config.yaml
model: "audio frame classifier"
dataset: "single English nouns, adjectives and verbs, spoken by a formant synthesiser in many voices"
train_examples: 78125
noise_aug: 0.01
time_shift_ms: 50
n_mels: 80
hop_length: 160
input: "log_mel"
spec_augment: false
win_length: 512
num_classes: 41
output_stride: 4
arch: "mobilenet_v2"
norm: "batchnorm"
activation: "silu"
depths: [3, 3, 3]
kernel_size: 3
stem: "single"
expansion: 6
widths: [96, 120, 144]
init: "torch_default"
residual_init: "zero_last"
optimizer: "muon"
muon_scale: "original"
lr: 0.035
momentum: 0.95
nesterov: true
orthogonalizer: "polar_express"
adamw_lr_other_params: 0.0011
grad_clip: 1.0
steps: 6400
batch_size: 512
epochs: 41.9
lr_schedule: "step"
warmup_steps: 120
weight_decay: 0.03
adamw_weight_decay_other_params: 0.05
Rows from block 3, named by matrix and row number. Each number is 200 + 40 x the weight over its row's rms, rounded and kept within 0 to 999. All counts start at 0. After the name is the row's rms in percent of the matrix's.
# convs0: expand pointwise conv (model.blocks.3.convs.0.weight, 576x96x1), inputs 0-95
convs0.53,080,212,198,184,139,206,204,206,164,169,189,229,206,220,188,164,223,197,222,271,284,231,239,235,158,155,217,113,120,253,121,183,193,198,202,195,150,196,160,186,238,253,190,284,203,221,223,216,253,188,284,201,177,155,231,163,131,160,251,222,157,204,289,235,273,241,208,130,231,140,216,187,191,173,261,198,238,236,226,176,174,238,181,183,204,250,191,183,144,252,177,213,115,202,217,156,221
convs0.54,069,129,200,155,235,120,127,272,220,133,161,213,210,226,258,239,198,207,261,172,222,271,251,160,239,210,260,249,156,248,141,221,254,103,178,184,185,188,259,168,177,212,270,173,166,215,234,274,218,183,214,241,176,146,212,222,192,181,201,247,165,232,223,158,201,88,172,192,141,227,239,255,198,254,258,205,237,195,206,187,188,197,217,169,247,200,194,214,185,189,173,183,184,254,184,159,201
convs0.55,088,262,153,129,147,170,240,131,174,162,123,150,189,234,149,212,184,169,174,263,170,166,209,201,196,166,223,140,223,160,86,185,158,233,247,149,247,192,238,245,211,165,214,188,253,164,116,187,188,213,235,230,284,123,239,160,146,245,220,190,184,225,190,236,234,267,226,217,173,238,215,199,188,178,180,194,173,205,204,138,253,127,226,190,217,156,192,176,210,226,216,176,128,231,212,228,156
convs0.56,137,181,193,241,214,178,269,253,185,142,259,225,219,164,189,299,190,156,242,115,270,178,189,147,234,174,159,181,209,298,200,196,227,234,288,198,183,198,213,149,164,137,173,169,181,247,203,235,181,165,226,238,247,184,200,179,181,236,203,206,167,241,215,222,274,248,128,148,235,172,201,199,222,222,201,164,284,235,274,120,131,208,209,222,185,179,179,235,168,182,201,207,191,186,264,199,155
convs0.57,113,220,222,206,114,126,226,177,182,227,247,142,198,237,177,249,238,211,173,186,146,133,240,230,231,273,143,191,119,196,209,180,175,163,210,247,213,191,237,212,170,120,178,254,131,123,240,173,146,220,227,221,243,191,208,206,131,212,202,178,233,204,126,216,175,197,208,227,205,265,169,176,174,237,195,334,199,192,226,194,120,180,200,282,216,191,176,187,216,176,208,193,218,166,136,197,175
convs0.58,106,211,316,196,185,157,154,165,220,280,192,208,236,232,194,171,171,197,151,144,113,175,192,192,198,216,160,199,191,258,183,196,182,175,292,125,256,154,231,206,137,219,157,190,192,149,226,203,241,161,196,227,211,191,222,237,193,187,263,125,140,182,191,169,204,146,229,239,221,186,166,183,235,163,128,194,212,186,223,189,166,232,148,255,205,149,226,168,189,209,148,113,203,227,311,214,210
convs0.59,034,204,220,205,308,160,187,216,203,155,187,154,243,221,215,193,162,170,252,206,213,269,285,269,219,171,243,180,117,174,229,239,256,167,204,209,208,213,248,202,236,187,181,170,161,207,193,145,180,118,235,200,231,180,230,199,227,216,206,149,256,180,237,211,163,179,178,214,221,210,208,164,254,182,185,174,166,181,367,162,174,154,229,183,161,190,228,198,202,165,301,177,214,261,212,152,199
convs0.60,066,215,236,174,167,152,215,237,233,172,184,227,241,222,184,175,192,211,234,177,227,194,91,198,164,174,245,202,206,135,155,177,197,133,146,201,178,188,173,210,223,253,180,185,232,238,133,187,138,204,160,337,175,170,205,205,228,194,198,245,250,204,158,184,179,188,248,172,171,194,209,130,189,245,188,235,206,249,235,290,225,292,238,192,179,199,225,188,160,232,209,221,251,208,310,235,277
convs0.61,106,164,178,244,165,200,171,314,184,229,219,157,292,229,195,229,157,188,111,201,231,262,92,181,194,145,186,206,304,210,187,205,186,218,203,279,193,252,212,170,184,109,235,219,229,126,181,188,157,220,200,132,204,225,148,162,219,203,247,179,214,215,219,230,168,176,156,224,217,252,194,206,254,173,224,232,195,199,186,167,209,223,198,166,193,213,146,163,200,191,261,231,163,279,172,244,233
convs0.62,154,150,190,214,205,175,198,296,212,225,196,146,268,201,187,172,166,172,111,185,167,245,101,195,93,233,135,194,231,186,221,205,186,182,204,212,200,189,222,153,277,88,234,158,263,156,228,154,115,226,192,195,199,209,196,141,174,164,221,219,209,199,272,220,159,196,174,248,228,272,207,174,248,179,179,248,184,175,140,168,208,257,229,216,238,177,148,141,194,201,200,209,186,202,220,229,218
convs0.63,092,218,196,246,160,219,194,292,154,160,239,152,239,226,192,180,191,187,163,168,231,238,163,177,175,155,129,243,294,241,224,226,199,231,207,255,186,199,219,202,253,111,222,264,260,168,215,209,123,205,201,194,280,265,176,146,227,118,223,176,152,174,198,230,184,175,175,158,316,234,275,170,270,167,236,241,218,220,160,215,247,213,225,211,174,186,169,248,186,211,206,181,213,218,179,187,206
convs0.64,139,168,192,192,159,250,238,220,192,241,209,234,133,164,155,231,261,179,206,233,247,216,135,206,200,170,180,167,128,232,258,135,207,209,186,179,192,211,212,191,263,253,157,212,102,168,175,175,185,241,168,213,283,210,247,149,179,214,174,279,167,214,204,223,163,219,198,142,224,255,276,151,211,260,144,230,159,146,157,194,174,221,186,218,146,189,215,182,222,188,204,249,165,147,114,153,286
convs0.65,108,177,260,221,158,269,168,262,216,139,240,202,137,138,217,201,200,248,297,175,193,241,232,209,179,162,207,210,208,136,251,163,229,156,202,209,175,263,184,203,204,178,220,230,187,229,228,178,204,198,155,221,220,161,175,226,196,246,199,189,252,200,233,235,87,155,205,248,173,193,200,260,216,242,190,200,230,265,150,145,189,193,136,209,197,239,232,199,144,155,177,240,177,260,284,183,318
convs0.66,142,174,199,173,202,186,174,216,223,174,215,214,201,207,189,221,283,154,243,242,214,204,215,194,221,155,192,189,168,229,225,208,188,96,249,186,180,199,121,203,113,148,241,207,173,214,277,131,229,231,295,153,216,199,177,247,235,259,184,223,192,159,210,194,189,204,205,120,199,198,270,264,278,138,239,190,187,179,194,271,140,224,131,197,232,149,201,176,263,185,130,201,189,229,197,117,172
convs0.67,098,191,205,260,189,232,133,202,136,191,181,186,183,185,202,229,75,221,180,198,208,173,219,229,217,158,193,258,196,252,243,214,199,153,271,280,243,208,206,229,240,159,193,118,167,186,156,200,162,142,183,205,180,164,235,240,213,204,130,165,179,183,205,131,213,140,212,241,208,221,184,274,233,184,212,179,175,139,132,216,178,183,204,286,195,90,193,189,226,245,216,276,248,192,145,219,178
convs0.68,102,177,228,185,186,170,164,183,206,215,202,227,223,165,183,233,156,164,247,171,274,171,184,221,261,209,232,319,158,175,183,208,228,221,208,194,231,162,203,257,213,193,191,246,254,154,162,242,189,249,212,183,152,203,104,181,267,253,213,215,141,203,237,179,159,186,269,254,149,149,209,131,142,220,127,249,306,177,243,148,230,221,136,193,123,223,242,204,253,194,218,181,211,208,194,202,213
convs0.69,135,220,233,157,186,212,159,175,197,151,158,177,235,145,223,171,256,191,175,209,189,193,149,265,203,210,244,242,168,183,231,270,205,141,195,247,167,243,189,201,132,258,234,178,196,191,245,225,151,178,197,178,244,269,190,69,167,221,216,173,195,187,150,250,205,129,252,242,238,279,260,252,180,230,215,183,214,210,215,197,118,206,180,237,205,285,165,237,116,158,183,139,193,171,210,235,198
convs0.70,109,176,140,162,185,149,129,166,222,233,189,189,187,203,184,158,235,181,147,294,221,204,158,196,218,124,189,174,170,241,221,313,169,267,162,179,186,134,213,242,180,161,208,167,212,184,222,147,173,222,220,194,180,188,229,246,231,174,244,222,207,75,242,79,183,190,198,240,180,216,148,213,148,266,182,191,163,209,202,209,123,235,159,195,196,255,258,198,177,191,206,159,173,167,225,196,218
convs0.71,041,214,230,231,89,184,204,190,259,191,194,174,277,192,165,205,130,167,265,194,251,182,166,248,239,173,222,163,219,178,170,161,177,210,211,159,188,220,202,226,228,157,231,245,215,202,227,182,207,221,230,336,215,168,228,256,196,251,231,228,184,188,226,171,197,168,158,178,196,183,240,244,216,207,226,209,207,226,345,184,169,162,206,188,234,172,212,168,234,212,312,128,192,235,263,160,209
convs0.72,127,217,188,191,190,91,199,151,107,207,184,140,167,187,181,207,197,181,171,191,235,184,188,218,191,194,183,186,147,196,174,206,193,217,182,138,222,243,198,204,123,142,126,264,251,212,211,191,258,163,133,211,238,187,217,159,172,201,185,243,149,203,226,306,158,297,169,216,143,201,184,176,185,198,196,281,174,206,228,204,192,124,182,115,263,269,221,192,179,159,250,183,161,168,194,149,175
convs0.73,096,145,136,181,152,216,186,207,180,229,166,204,182,162,206,232,277,249,206,239,211,143,179,196,174,197,225,128,163,225,194,171,221,177,171,185,158,201,267,198,245,245,159,200,177,139,174,212,259,248,200,129,180,193,193,177,239,163,191,142,203,199,199,170,102,164,125,249,171,186,192,281,273,162,216,198,174,258,227,196,205,269,299,250,163,205,242,200,121,167,180,170,170,270,185,143,204
convs0.74,085,179,253,218,192,191,187,269,234,163,190,238,192,280,248,207,263,173,212,149,209,152,184,187,192,154,170,166,212,205,199,206,224,136,259,212,193,244,146,250,202,133,244,128,217,202,176,211,131,205,250,162,226,223,202,254,272,188,259,153,193,203,194,206,249,187,192,236,277,119,241,247,167,206,298,132,176,221,147,255,160,166,242,179,221,248,130,184,184,179,215,221,151,218,270,208,221
convs0.75,104,132,207,249,197,186,138,274,195,176,180,141,271,236,243,223,169,264,178,230,281,234,112,157,164,193,225,247,275,209,204,203,284,172,202,212,235,100,224,197,199,171,228,130,200,210,231,153,149,195,202,234,209,212,162,249,236,182,145,197,208,218,200,236,200,184,176,255,191,243,258,221,222,158,201,241,215,159,278,200,216,203,276,245,210,163,176,167,235,157,181,266,138,190,187,235,225
convs0.76,126,123,169,179,197,185,160,242,166,240,233,205,268,72,113,165,161,211,225,173,181,175,164,195,151,208,231,183,213,227,179,179,214,207,127,252,206,195,283,278,199,214,205,195,251,243,196,194,177,234,195,226,194,195,160,266,193,141,85,164,204,220,188,144,203,222,273,165,157,152,158,147,261,190,205,187,186,194,179,194,248,153,156,170,224,248,224,261,199,235,184,191,216,173,143,187,176
convs0.77,100,275,175,192,295,251,72,241,217,219,229,176,162,183,161,240,172,205,275,165,141,206,144,205,200,224,249,195,242,173,177,158,276,156,199,179,176,217,137,226,227,159,240,161,191,243,281,240,184,146,174,247,195,224,190,151,229,187,187,150,171,199,228,166,221,181,207,154,263,189,228,178,178,202,190,225,198,187,176,238,181,170,107,151,214,179,169,157,205,207,104,175,150,223,208,153,171
convs0.78,088,109,140,87,202,219,234,249,191,126,248,206,159,141,160,204,154,207,183,141,228,127,204,252,119,232,195,236,156,129,246,235,179,206,199,246,194,194,144,206,184,225,238,205,182,256,219,201,247,216,195,226,232,159,160,212,206,207,182,149,234,198,191,239,176,187,187,238,229,221,140,182,161,174,148,177,163,292,183,264,181,171,221,184,261,231,247,260,191,173,216,225,134,220,262,194,167
convs0.79,108,171,312,175,223,177,241,225,193,222,200,207,161,223,263,197,210,238,176,234,176,205,183,217,217,168,178,204,177,173,232,220,200,309,246,79,220,283,192,179,295,172,164,197,182,209,270,193,169,192,202,237,158,222,143,233,187,236,210,80,147,204,216,196,273,264,281,172,183,232,172,192,230,242,164,161,239,233,193,212,262,226,212,201,188,214,201,183,191,190,135,210,208,193,160,170,186
convs0.80,087,204,187,247,241,212,191,160,278,203,175,208,191,210,144,179,301,237,170,267,217,215,160,215,235,186,246,129,135,212,218,133,210,132,177,245,149,243,202,257,189,214,259,217,200,193,208,180,211,205,166,183,144,212,163,190,214,219,249,163,124,191,156,183,258,229,137,177,237,145,198,154,120,176,228,138,219,231,177,199,177,235,110,186,276,250,178,259,193,284,209,235,183,186,199,191,158
convs0.81,093,195,169,92,137,158,193,237,181,240,194,109,210,220,251,164,186,204,216,193,211,202,231,153,142,243,149,164,133,197,188,266,160,210,215,150,254,104,150,263,190,203,206,198,231,200,149,171,161,222,157,146,211,175,153,178,183,154,206,210,183,216,224,253,175,220,249,243,286,134,212,178,147,144,157,149,184,185,186,181,234,150,223,214,157,166,302,225,181,154,226,232,207,212,183,225,199
convs0.82,044,176,231,181,276,213,206,196,229,182,162,153,225,180,262,189,201,206,292,194,211,261,302,193,236,157,201,153,238,202,238,212,222,179,144,173,287,160,246,114,239,203,145,205,169,198,174,147,133,107,195,206,207,195,181,189,176,233,179,152,226,137,237,191,140,197,191,241,201,185,225,215,194,188,192,217,178,235,292,192,201,113,274,139,212,233,188,172,185,158,286,188,209,185,221,162,187
convs0.83,037,239,207,216,168,167,213,195,250,164,151,155,273,209,137,226,150,158,299,234,227,230,148,208,183,158,198,227,201,140,193,195,237,167,171,189,174,243,167,195,219,156,207,231,211,230,209,193,159,211,198,328,178,155,192,220,265,259,256,226,202,137,221,182,242,194,212,232,145,215,232,181,202,127,179,195,175,212,324,223,221,219,231,197,191,220,181,184,135,152,293,159,223,250,252,174,191
convs0.84,106,195,186,192,198,267,262,165,155,257,209,203,137,163,275,159,242,130,229,106,289,117,256,251,164,211,163,191,163,155,195,136,190,243,271,226,199,191,233,213,248,162,165,230,188,254,193,167,233,240,216,152,228,219,184,178,158,210,175,173,198,184,221,273,218,211,229,174,262,176,159,186,184,148,206,195,209,204,237,143,326,154,221,224,197,169,199,220,142,192,190,214,210,228,216,220,164
convs0.85,051,194,169,286,142,258,232,151,248,185,153,205,236,197,238,182,203,184,202,242,187,312,184,171,139,229,200,183,206,245,144,227,227,241,171,220,214,236,272,192,154,248,132,158,227,229,179,140,197,163,223,210,212,230,244,190,219,200,143,268,235,215,183,231,159,214,231,254,156,112,238,201,158,274,198,200,166,175,253,204,218,227,134,252,224,158,149,305,194,210,203,183,233,195,216,148,228
convs0.86,072,151,220,275,208,215,201,231,215,189,189,199,148,235,185,215,188,215,166,248,267,167,183,207,201,210,208,229,253,216,245,168,201,193,186,233,212,185,163,177,173,125,237,350,280,128,146,218,164,178,201,206,171,164,163,125,168,249,183,198,218,233,198,194,147,196,187,204,151,268,268,172,264,161,162,185,215,255,124,203,133,231,180,188,236,237,202,147,179,224,104,193,223,180,204,180,253
convs0.87,054,181,231,190,182,184,123,171,143,212,215,216,231,146,201,214,249,205,211,165,203,211,276,263,124,207,212,173,200,172,226,258,265,134,210,225,198,213,181,238,279,146,206,236,196,190,198,124,222,255,212,224,205,227,189,173,201,224,162,151,264,184,165,162,216,159,206,211,232,155,202,223,204,175,241,369,176,180,257,193,289,217,248,137,179,164,235,218,185,242,178,249,229,204,238,197,234
convs0.88,144,208,242,192,196,173,136,288,213,162,237,214,197,183,211,250,258,203,204,189,139,145,190,190,193,235,174,279,167,195,260,277,168,265,271,197,140,186,253,173,185,218,168,260,253,101,227,174,194,213,206,195,264,157,220,189,198,214,159,216,275,137,202,158,259,205,147,245,130,125,196,212,86,191,199,231,227,199,243,202,215,187,169,163,186,213,175,220,247,156,190,210,176,167,175,208,220
convs0.89,116,213,259,203,130,224,216,203,173,162,141,209,209,217,189,221,236,103,254,251,201,216,204,206,168,251,244,225,163,188,159,167,211,148,203,155,239,107,211,229,175,214,218,153,245,187,151,246,215,184,186,162,159,282,157,153,216,201,272,154,236,266,178,157,185,179,204,131,241,230,215,252,213,195,250,172,225,197,206,94,153,236,204,222,169,202,251,216,168,208,282,252,229,136,129,204,193
convs0.90,089,179,94,170,197,194,168,166,191,211,224,155,202,134,204,141,189,250,186,155,225,173,168,137,208,235,248,241,266,254,218,202,253,244,201,199,150,187,234,184,185,215,199,124,160,157,244,185,177,235,223,131,248,188,214,213,143,203,211,234,187,262,220,140,249,228,133,189,198,212,165,135,205,183,189,217,164,184,183,200,253,184,297,174,193,192,138,140,291,236,207,227,153,165,277,138,173
convs0.91,111,220,191,201,207,181,239,211,249,112,183,240,161,177,180,240,176,127,188,180,214,153,153,168,229,184,121,201,215,173,219,208,232,197,229,195,173,233,164,184,135,91,158,203,137,144,234,235,211,193,233,177,189,165,188,175,241,203,275,286,189,219,250,172,185,272,257,252,120,198,220,194,253,219,232,146,123,210,147,122,237,198,163,210,228,211,215,217,174,142,223,176,241,253,168,153,160
convs0.92,105,232,187,192,257,210,230,273,223,168,226,143,238,219,269,210,185,244,98,267,170,275,256,241,185,220,185,246,246,199,225,196,229,201,163,190,114,196,227,225,169,190,153,239,216,209,134,223,224,204,241,198,294,173,235,201,183,271,159,163,197,170,195,243,178,251,222,238,267,141,201,132,176,144,260,207,192,193,189,158,204,142,191,220,180,155,172,189,164,277,198,167,156,146,187,139,205
convs0.93,093,202,159,206,205,214,261,199,237,281,285,146,177,210,225,221,213,220,245,185,254,208,91,188,241,194,264,166,211,202,196,239,212,164,213,190,174,262,226,305,250,110,216,168,158,235,220,189,189,201,225,125,224,228,166,162,219,238,195,189,265,216,168,191,208,223,120,228,171,219,232,213,164,166,160,219,255,227,203,264,233,145,136,213,241,168,137,152,214,207,200,255,265,227,237,179,180
convs0.94,092,142,263,144,304,171,197,271,187,186,202,255,173,243,194,192,234,160,209,95,219,169,213,191,217,183,215,226,235,219,207,123,236,208,193,189,250,223,247,284,228,306,196,221,164,220,246,213,95,195,169,203,236,225,227,227,261,178,210,162,239,227,188,197,176,158,156,234,205,283,231,213,196,186,168,274,224,242,175,258,185,202,178,205,164,202,266,190,238,217,210,230,215,162,189,195,265
convs0.95,079,166,203,219,98,175,190,213,166,247,205,232,211,182,187,160,204,204,229,164,136,127,216,147,176,208,234,178,196,178,166,188,264,187,181,218,121,227,187,141,191,236,190,150,133,186,210,105,206,208,197,226,210,274,105,200,304,178,153,170,243,206,226,169,158,229,209,178,188,121,193,179,233,136,122,249,246,197,192,201,213,156,230,181,132,233,190,237,168,223,130,191,149,213,212,175,249
convs0.96,088,130,143,231,113,254,247,256,204,139,195,284,156,205,182,240,251,196,249,206,183,272,180,209,164,201,178,191,221,193,248,196,202,252,212,161,129,191,175,114,192,213,235,234,154,154,225,197,154,113,206,270,211,143,217,282,232,143,235,199,185,214,202,142,138,251,176,180,205,198,171,215,165,215,198,169,191,262,175,177,125,183,220,185,256,207,194,221,251,236,187,212,180,216,177,128,248
convs0.97,076,186,148,188,175,256,214,144,179,257,198,201,194,165,176,163,185,196,162,171,209,226,217,228,146,174,186,187,185,254,202,212,163,229,132,272,132,183,229,233,241,238,117,261,217,181,165,252,158,272,194,227,216,244,224,193,134,223,161,218,151,202,203,236,174,165,221,198,249,280,204,224,192,147,195,234,107,294,243,252,218,219,171,172,269,170,232,122,280,157,192,201,185,165,151,228,164
convs0.98,098,193,242,174,196,183,203,262,170,199,245,197,185,142,159,142,190,202,171,176,155,228,199,215,213,218,145,128,240,202,177,159,144,198,218,168,122,159,206,220,201,142,224,188,249,174,300,155,237,183,168,223,161,156,159,259,223,198,178,159,267,133,184,196,153,197,215,177,177,202,163,207,131,164,124,179,160,167,209,218,164,213,159,144,176,277,263,117,213,239,226,211,193,130,222,298,166
convs0.99,048,243,232,239,174,212,183,150,213,150,144,173,228,209,128,193,166,163,271,179,216,226,164,272,219,156,212,239,158,107,210,194,264,185,153,193,172,227,169,239,209,178,199,215,227,161,193,169,116,219,174,293,202,138,226,190,289,226,217,185,203,186,253,184,261,175,182,208,165,221,236,219,233,135,190,130,170,218,231,228,211,231,236,190,178,219,182,124,208,201,300,193,157,228,270,178,124
convs0.100,088,172,125,113,183,184,147,187,207,190,196,158,275,229,173,220,66,190,217,214,169,153,134,229,139,190,218,215,126,195,217,242,194,212,221,214,224,243,206,176,197,128,225,194,212,211,201,282,202,220,189,230,172,207,164,167,230,241,143,165,196,171,191,240,264,225,187,211,197,251,274,204,189,199,258,195,208,200,224,239,207,206,230,190,187,147,191,257,87,201,218,302,131,203,240,208,175
convs0.101,108,279,190,218,210,178,206,158,183,229,225,188,184,165,167,189,199,207,235,166,241,270,234,196,196,181,186,217,208,133,206,145,256,283,182,197,129,215,219,173,151,214,207,240,252,197,129,180,315,150,294,236,261,231,271,215,142,218,168,236,127,215,228,231,178,204,178,290,209,271,166,163,250,209,219,222,173,195,281,145,185,162,183,223,222,200,230,253,194,206,196,169,169,252,168,193,209
convs0.102,158,85,169,179,163,189,282,217,279,194,196,210,168,209,265,206,214,231,197,197,228,193,240,188,194,161,156,162,184,271,156,247,191,276,212,211,201,193,206,163,194,231,190,148,213,114,147,185,205,185,195,201,171,245,281,229,201,190,223,149,149,174,138,129,287,149,170,229,304,191,182,192,254,149,168,227,218,198,219,235,219,197,145,181,161,164,202,184,192,144,228,260,232,145,228,174,194
convs0.103,112,191,236,167,138,179,184,194,182,186,223,261,162,158,239,199,196,270,216,178,208,232,225,184,209,141,177,255,216,212,195,206,211,218,206,116,282,212,260,195,163,264,175,180,290,268,201,204,174,121,158,189,202,228,166,202,248,178,99,198,171,245,225,181,168,193,129,187,164,247,158,212,266,184,179,217,142,191,214,151,147,292,266,196,226,221,165,195,261,216,194,107,233,181,166,217,176
convs0.104,107,240,191,173,153,177,176,207,175,177,187,249,202,245,188,185,222,134,189,143,205,330,144,211,210,198,184,153,231,241,187,197,170,178,177,203,176,193,275,214,186,239,236,241,148,293,213,165,242,180,189,161,227,213,291,230,126,239,176,163,234,151,174,218,226,248,211,146,250,100,264,170,172,215,224,211,238,184,215,174,264,179,234,170,185,182,201,208,241,147,201,125,195,288,214,243,191
convs0.105,093,221,259,203,165,148,196,232,186,266,186,209,208,141,209,227,231,241,123,145,211,262,157,179,232,173,188,236,218,202,187,200,189,198,185,245,220,208,202,162,264,183,181,97,221,239,254,288,202,191,209,215,208,188,135,265,252,215,116,250,229,246,178,178,151,141,150,220,167,221,238,158,220,182,233,214,201,143,198,217,134,129,163,197,252,182,208,252,157,163,212,103,258,205,255,198,240
convs0.106,104,195,277,232,226,152,205,164,198,237,220,200,135,193,174,210,292,176,215,158,217,277,199,196,202,197,128,201,189,178,276,245,210,213,287,205,265,153,158,188,182,223,198,150,226,216,204,241,131,220,152,173,219,258,141,210,231,185,242,173,280,218,244,147,207,204,223,193,119,200,192,179,163,177,168,204,222,148,207,155,228,133,157,255,205,202,227,154,177,136,213,100,258,230,237,153,218
convs0.107,120,183,149,135,183,165,239,219,173,225,184,197,205,152,170,189,245,215,156,248,254,192,173,161,245,249,191,239,272,174,216,223,258,210,204,194,227,214,202,171,172,143,241,225,176,203,226,250,267,228,202,174,208,207,199,195,253,173,239,173,219,119,228,211,215,110,188,169,201,203,188,145,224,255,195,152,130,134,242,155,137,135,189,211,130,180,113,276,252,203,266,227,262,254,229,264,222
convs0.108,057,182,257,186,171,140,195,219,201,211,189,162,222,228,231,254,168,171,202,230,259,275,133,177,200,200,237,245,189,193,177,228,248,190,199,179,212,167,220,187,191,185,207,172,165,236,262,172,161,250,264,238,189,171,201,191,260,186,256,278,160,169,259,196,255,159,122,218,190,197,259,181,235,165,255,169,242,194,327,193,202,233,327,175,220,190,200,149,236,245,244,197,173,165,254,187,144
convs0.109,104,164,190,187,227,237,238,200,163,211,134,281,169,193,164,218,159,122,280,239,161,240,231,187,174,135,252,201,167,219,252,155,211,228,237,203,173,133,167,208,240,207,204,188,181,157,199,254,209,279,175,220,152,214,202,220,281,189,148,151,268,227,208,126,240,188,284,191,219,198,190,144,151,265,220,223,178,167,215,217,237,216,244,228,236,256,113,227,133,204,137,203,175,166,226,206,235
convs0.110,083,211,209,203,183,201,250,209,234,125,140,188,258,155,226,153,173,142,165,151,236,127,176,230,246,209,168,243,246,127,211,213,239,189,246,159,132,267,256,243,173,211,110,126,180,139,211,200,234,221,156,233,213,223,160,225,225,259,185,204,224,220,158,179,197,202,235,209,228,236,269,161,256,150,229,167,159,207,148,198,209,277,186,179,212,152,238,245,164,124,271,175,232,193,217,232,182
convs0.111,106,203,125,241,260,201,251,198,183,235,215,220,191,223,87,198,232,242,79,151,224,218,216,218,233,264,219,134,159,245,215,210,234,189,228,238,189,177,126,232,159,244,180,173,231,177,185,212,187,207,172,90,207,243,185,196,227,243,224,144,225,203,167,180,199,157,222,180,268,143,202,152,127,165,201,189,149,201,243,202,190,203,152,221,244,198,207,163,155,264,149,148,226,216,194,126,190
convs0.112,070,220,263,196,243,125,226,269,218,180,144,193,281,209,257,247,152,231,207,214,190,157,171,152,186,182,243,163,211,222,156,196,277,178,170,225,219,166,176,209,122,214,204,178,244,149,278,227,100,167,213,104,157,209,222,225,268,249,192,227,233,203,159,223,179,185,186,210,179,190,200,228,216,237,256,153,174,162,204,212,181,172,133,200,196,248,231,179,139,183,138,230,127,178,139,161,237
convs0.113,124,261,177,171,179,231,200,164,253,246,197,211,235,284,213,199,247,139,192,241,175,199,168,197,214,226,149,215,210,216,215,268,255,240,132,246,256,141,203,235,145,272,204,238,212,156,276,145,175,130,196,159,233,218,226,255,174,186,231,247,163,224,220,195,111,173,142,209,217,233,187,243,194,293,137,163,145,230,240,166,196,210,170,248,227,205,185,159,123,211,161,133,212,186,193,199,188
convs0.114,100,145,205,178,215,256,111,249,223,262,199,184,183,197,207,146,151,180,168,273,216,248,142,206,234,186,201,171,207,188,232,201,177,278,159,166,180,93,200,233,203,221,109,264,220,253,205,167,258,142,149,181,214,204,262,222,185,244,174,209,252,125,209,161,246,161,228,211,256,259,224,197,194,169,267,150,217,185,210,201,218,169,140,172,271,223,221,210,209,249,214,258,160,175,188,162,241
convs0.115,050,153,199,211,209,256,233,216,215,182,166,211,249,244,202,225,199,175,241,231,215,236,219,230,256,172,235,288,175,135,122,240,250,184,156,103,190,148,179,244,223,144,234,229,208,180,277,187,151,260,294,325,180,182,203,192,235,212,212,247,238,206,239,158,235,212,168,195,203,222,265,188,216,149,191,230,189,195,234,187,195,229,274,194,186,257,187,183,168,125,226,200,157,265,207,192,171
convs0.116,122,214,174,251,205,243,111,149,278,245,215,191,183,243,188,100,185,186,202,166,167,211,213,174,164,184,145,153,162,232,224,190,136,146,255,199,135,227,155,245,191,220,231,217,243,199,265,207,208,151,280,177,135,230,146,186,194,241,271,225,263,174,223,183,251,220,194,143,195,225,166,238,188,152,199,171,166,212,208,188,230,169,157,211,189,211,181,211,178,215,224,272,160,328,155,220,180
convs0.117,077,215,211,153,260,270,273,266,218,257,191,146,227,256,204,236,213,183,224,285,173,203,180,131,281,249,180,233,212,203,233,189,234,169,162,263,184,214,230,217,191,214,218,137,162,160,196,233,286,249,211,193,156,200,214,188,195,219,227,213,145,126,189,146,179,208,172,141,209,164,205,130,219,247,200,146,202,168,333,218,216,210,147,191,150,259,210,217,210,203,206,210,185,178,138,159,181
convs0.118,112,224,249,178,158,219,256,162,172,216,218,254,213,225,209,260,248,231,195,202,227,150,267,195,283,163,211,135,143,188,203,195,206,217,260,201,230,133,210,227,189,159,171,208,199,210,192,177,227,244,203,280,190,212,142,202,223,155,153,195,232,238,235,186,96,244,200,169,139,265,251,233,195,149,233,227,200,156,174,136,255,223,245,210,288,234,181,154,230,160,148,217,223,291,244,164,240
convs0.119,085,164,212,210,208,232,190,277,164,191,222,249,214,122,141,205,181,251,234,207,215,248,159,228,190,175,184,219,175,141,240,171,198,115,245,168,146,188,181,241,246,214,271,192,206,212,215,162,202,173,122,210,189,200,167,254,156,198,238,231,245,236,127,218,136,174,190,211,133,263,194,216,186,325,236,156,215,255,150,171,145,198,217,170,195,246,276,220,124,183,192,228,143,182,206,229,242
convs0.120,086,191,196,115,218,230,230,240,136,176,173,219,283,233,231,175,255,201,244,255,176,178,211,244,197,185,233,247,163,216,181,151,153,121,198,139,214,226,151,210,252,220,148,230,171,179,229,175,169,157,219,206,168,226,297,221,127,183,166,162,184,174,189,159,177,155,180,219,183,232,243,183,182,239,242,183,258,306,168,196,168,211,263,183,169,246,214,174,94,145,188,150,159,237,236,186,218
convs0.121,082,238,119,208,220,235,173,220,187,245,298,187,281,214,255,151,183,212,214,186,208,230,195,251,193,222,183,250,206,190,216,242,181,242,252,185,198,253,216,271,224,186,154,126,186,150,174,184,161,255,149,160,254,177,204,146,140,233,210,221,198,255,203,166,213,153,228,166,198,182,185,204,125,198,250,179,237,226,253,334,150,181,139,207,239,157,208,239,139,215,219,213,199,234,273,183,202
convs0.122,100,162,191,193,230,209,100,201,188,138,255,233,128,195,250,185,149,182,136,182,213,168,193,177,252,236,180,273,245,261,182,182,234,176,170,206,206,227,240,246,168,113,256,192,234,133,224,214,213,240,227,202,195,206,194,174,165,250,217,210,167,176,194,211,240,176,199,248,170,245,210,251,244,210,263,273,165,116,201,287,182,218,213,250,210,168,225,225,205,157,153,181,233,254,290,140,156